From a checkpoint of a small spectrogram enhancement model.
Training: normuon at rate 0.0092, 30800 steps.
Data: 39062 training examples, 50.5 epochs.
Rows from block 7 of a small spectrogram enhancement model, named by matrix and row number. Rows with one number belong to one channel. Each number is 128 + 32 x the weight over its row's rms, rounded and kept within 0 to 255. All counts start at 0. Numbers have three digits each.
After each channel's rows are labels from the 100 clips, of 14976, where the channel reaches its highest value: "peak in band" is the frequency band that holds the peak. Only what is clearly more common there than usual is listed. The data: simulated sounds of rotating machines with and without faults.
# convs0: first 3x3 conv (model.decb.0.1.convs.0.weight, 128x128x3x3, each kernel summed), inputs 0-127
# convs1: second 3x3 conv (model.decb.0.1.convs.1.weight, 128x128x3x3, transposed, each kernel summed), outputs 0-127

convs0.101:135145122134090212126130131153173124096143084102079093090094145113160160152087167144126153105123177182099131157094157114176123134169166110111057133119080108122106109169140165096132150149097084178107100089050073092162149181120074154181104152063118161132120136106160084195100129135122114084117106144119125087155136088139120144150124118138111088044120107150155070110151131129073135140092
convs1.101:106128139126121137164064092138078062140174129124067120057148098160103080141166151091141093105173090102096111175109127139149179170143119149134159161115141115094181145119152136109133168123170128094086078163139076103121104094155108140113077129072127181148143115125080142063120207152077116135153148104125121149128164126166228134133111150147145106164140104134115130064166130102167095178154
peak in band: 0 to 250 Hz

convs0.58:137097123099069119083123118125074107114021167163142152134129105104146139075130093161097121172142079159115143162155110102111184210139123114118176137103159152140112105127101151107116114106133133220174107127122136114147087089136132025116108113133112075185146116113111104118137117117129163153143111158165165234149134117107098123118141187164104194144160117156136117077119105117119109115125
convs1.58:123097167153165151124131117150149161154036184132149179114160211163148131105127152113107083112084084129117118143135127053106133134137131109195171074191126129139122137183071092151153155143137151103099125127119100085164132116152109131104123112146124149097144224101179175123171128182131150156151163080076133142092114123155128115195182139137142102139108151110068116112143152138140150151061
peak in band: 500 to 1000 Hz

convs0.76:168164164132146107133076171134126146090127136144121078119157153134172190169097087103119129137173103081114123145158126202122138099101052091134109142121117117114119136164152124093143141140120104116094050133138110227070135118144115109162101123156082106144141100189112118110126105073138192142174113081198096080117119131130131112099097042140174124076148145174118182132171119160117118154110
convs1.76:118122125143156191118154160162100147135138148201130168143133167075151161152128078133121130119135103138140126134080111124147082078135094156106178153120130141171142166137155143148156156238159167150135098092086091127226112117148098140127116082115162139171165106174146128119105147150118127188144134063073156134055128151118138181084147148117088122109033104097172148106118147132123138141155
peak in band: 250 to 500 Hz; 0 to 250 Hz

convs0.110:172126177160121135122113113120112123183100165176102121132157067155133187084130134147134121086143126112101131099155158212104117067143238091119103117107080157128131122181084132164126223093111127115158137083118103099150089106116093103123139064125096106135104164128129162112094071082114097085159062130084090137125101123103140160117131110084121137116133132098088081109126110079128186109118
convs1.110:192131087073111048152131209128107155126211140170103117081116158091099143157139155153113146063194146063162115097159125049141131095141161125169092122169158130121099123143123158167133142104129146180106098143129083119146127146098133116131139109138120099125139105198107136129161068098145112140149138111168127128135126124134153035098100082110079074130186130138148139171124126107115133068142
peak in band: 0 to 250 Hz

convs0.117:138207174162142151105151100102080118125105102145143112122142069102140151095142076147099118131102130088096158131061128072149127112191159148178101089136169094080095133116116156137085162172195087100129066137156089147095190140137119145147109131113119065110133145126066091144118084150169130085151098118121061101203089105083112099134116121104119133074134100154111100136134166169117085107178
convs1.117:153161096129124134106079156169120131122157131168149166103075160187116133095131171093084137149095113180109130065162161163128136054143094088114166073193094173130134097131110115088129081118135153110080140125155103110159110104081154154108120143125100129098184121170075116118125202151159102165075083065160141087116144146148164110061073093122137079160130157103114142118089125082111166098097
peak in band: 0 to 250 Hz; 250 to 500 Hz

convs0.53:156105116137122121153127177143121070108113149113104122178122124115110115144127133090079099074186133106095136157121161107144140108131148162100130169097122097126146140165112105110113116162123127115192120107168161125105105231070115153135077105083110166135159134151082146171121128122146091171117108124086071047155115223081156127205116225133129083182108125096142132085156128097140116149128
convs1.53:140127108140152154123147160114117119172094122155132086132156178070116111228132094077114098133130204200167133158147152102113137103150162141110101100093096155148142086155178149156081118102111146172143163142078163135136158137176180098138145090109176150105150136192162104101106095101200123137158142112104108139095058118078102172124161152130153118126101124120192156112133194123144085186144
peak in band: 250 to 500 Hz

convs0.34:102140122113182095136102100083111176196091192107109160133059111111104088204163151145143119126152116140136134109119124105164105083156111135115154070091172112120151116146121078115092160149102164121131110099168117078116152059099132016111142167136117103135137139108103153205117133127113125085123092112129125068072140129076075176115146116116092143161108134141224106130138120148164125115138
convs1.34:157103148177138137124154124070144148151177129121078138159192239089134142080145127111136093127099080093100118134136173102120120182076157123156165140163187110145153165079156103121145105112118113113112123156097152138114144156192190131166132174103142125079155157141100137140051135117105140126084151125129151168165081200116162123088090162105080160124105136150150098189130169152144171104158
peak in band: 250 to 500 Hz

convs0.7:132050105253155117174083121118131119126114113126115144136143056105120114110245089145114128103130092105122255098128111126144107061142094185102160111130089068135126136123152137122078137130079110117100114121138115141138143126109192142125110131144123120139115246115133142103119097109126127149143186127125132107127135115115155116156135127122122136110122097133118114116123138150122104118094
convs1.7:131134107155087103138135153176113126125113121097153122076109105114111134131105133109131125155143151069083135198131118063142094127112114093096128091077147120153100129121135119171080102120141141119130155171124180048102132105091106163116136154078093138082208084093158160113159206150129116085100150140154092137140081113136153139144118142069092107115148088131082000138108118145106121090135
peak in band: 0 to 250 Hz; 250 to 500 Hz

convs0.95:080126144129144108088205148135087144134102126103114110143141155161140105109157097096158106154062081102108101090120135169139115106092108101117114226201090141128153131125151124099131197066087072107123156106187128127118149164113134115106154079143136164096120179185165127132142129116105126112202114155093135117135139121141067112136104062124141157116061114080124119124094104102134104053063
convs1.95:103037108084086076119079154077118129154122101045143138116107143132126126064117090117123146115085125089148135125189154112102172140167105100117107122125128146153133155163134140143106124078115120129119122153128202157136067088082124115128157116149163149108098110129101129162087189090148149094127078125197120176128127099159170116154081135134138139170047140165113056148136187162168080095133
peak in band: 0 to 250 Hz

convs0.98:170190137098144087170143120146131104072165166130123117085094155120112089125166132089131207117143120153111148118132136173114132073152066132139201081127117107145113105100088125142144029098128105139150148118155138131092111101141108150130105115086130123104099156085134121042073090106106115153102148064130148093162147161057133142166110102123123239144104133114083146127109080103109119104158
convs1.98:073104142063099094165086119174197125164122082163155143116101093139103100114147129159100121124175172143197185094135095103149193091144162118182098093090086199082090113123183137139117091131162146088081125117077140099056116135084087138124126119109133095195116120180169152174143138141165140073128153107158157139115099143120141162119123168187122102165105160157125128146124148153154149144130
peak in band: 500 to 1000 Hz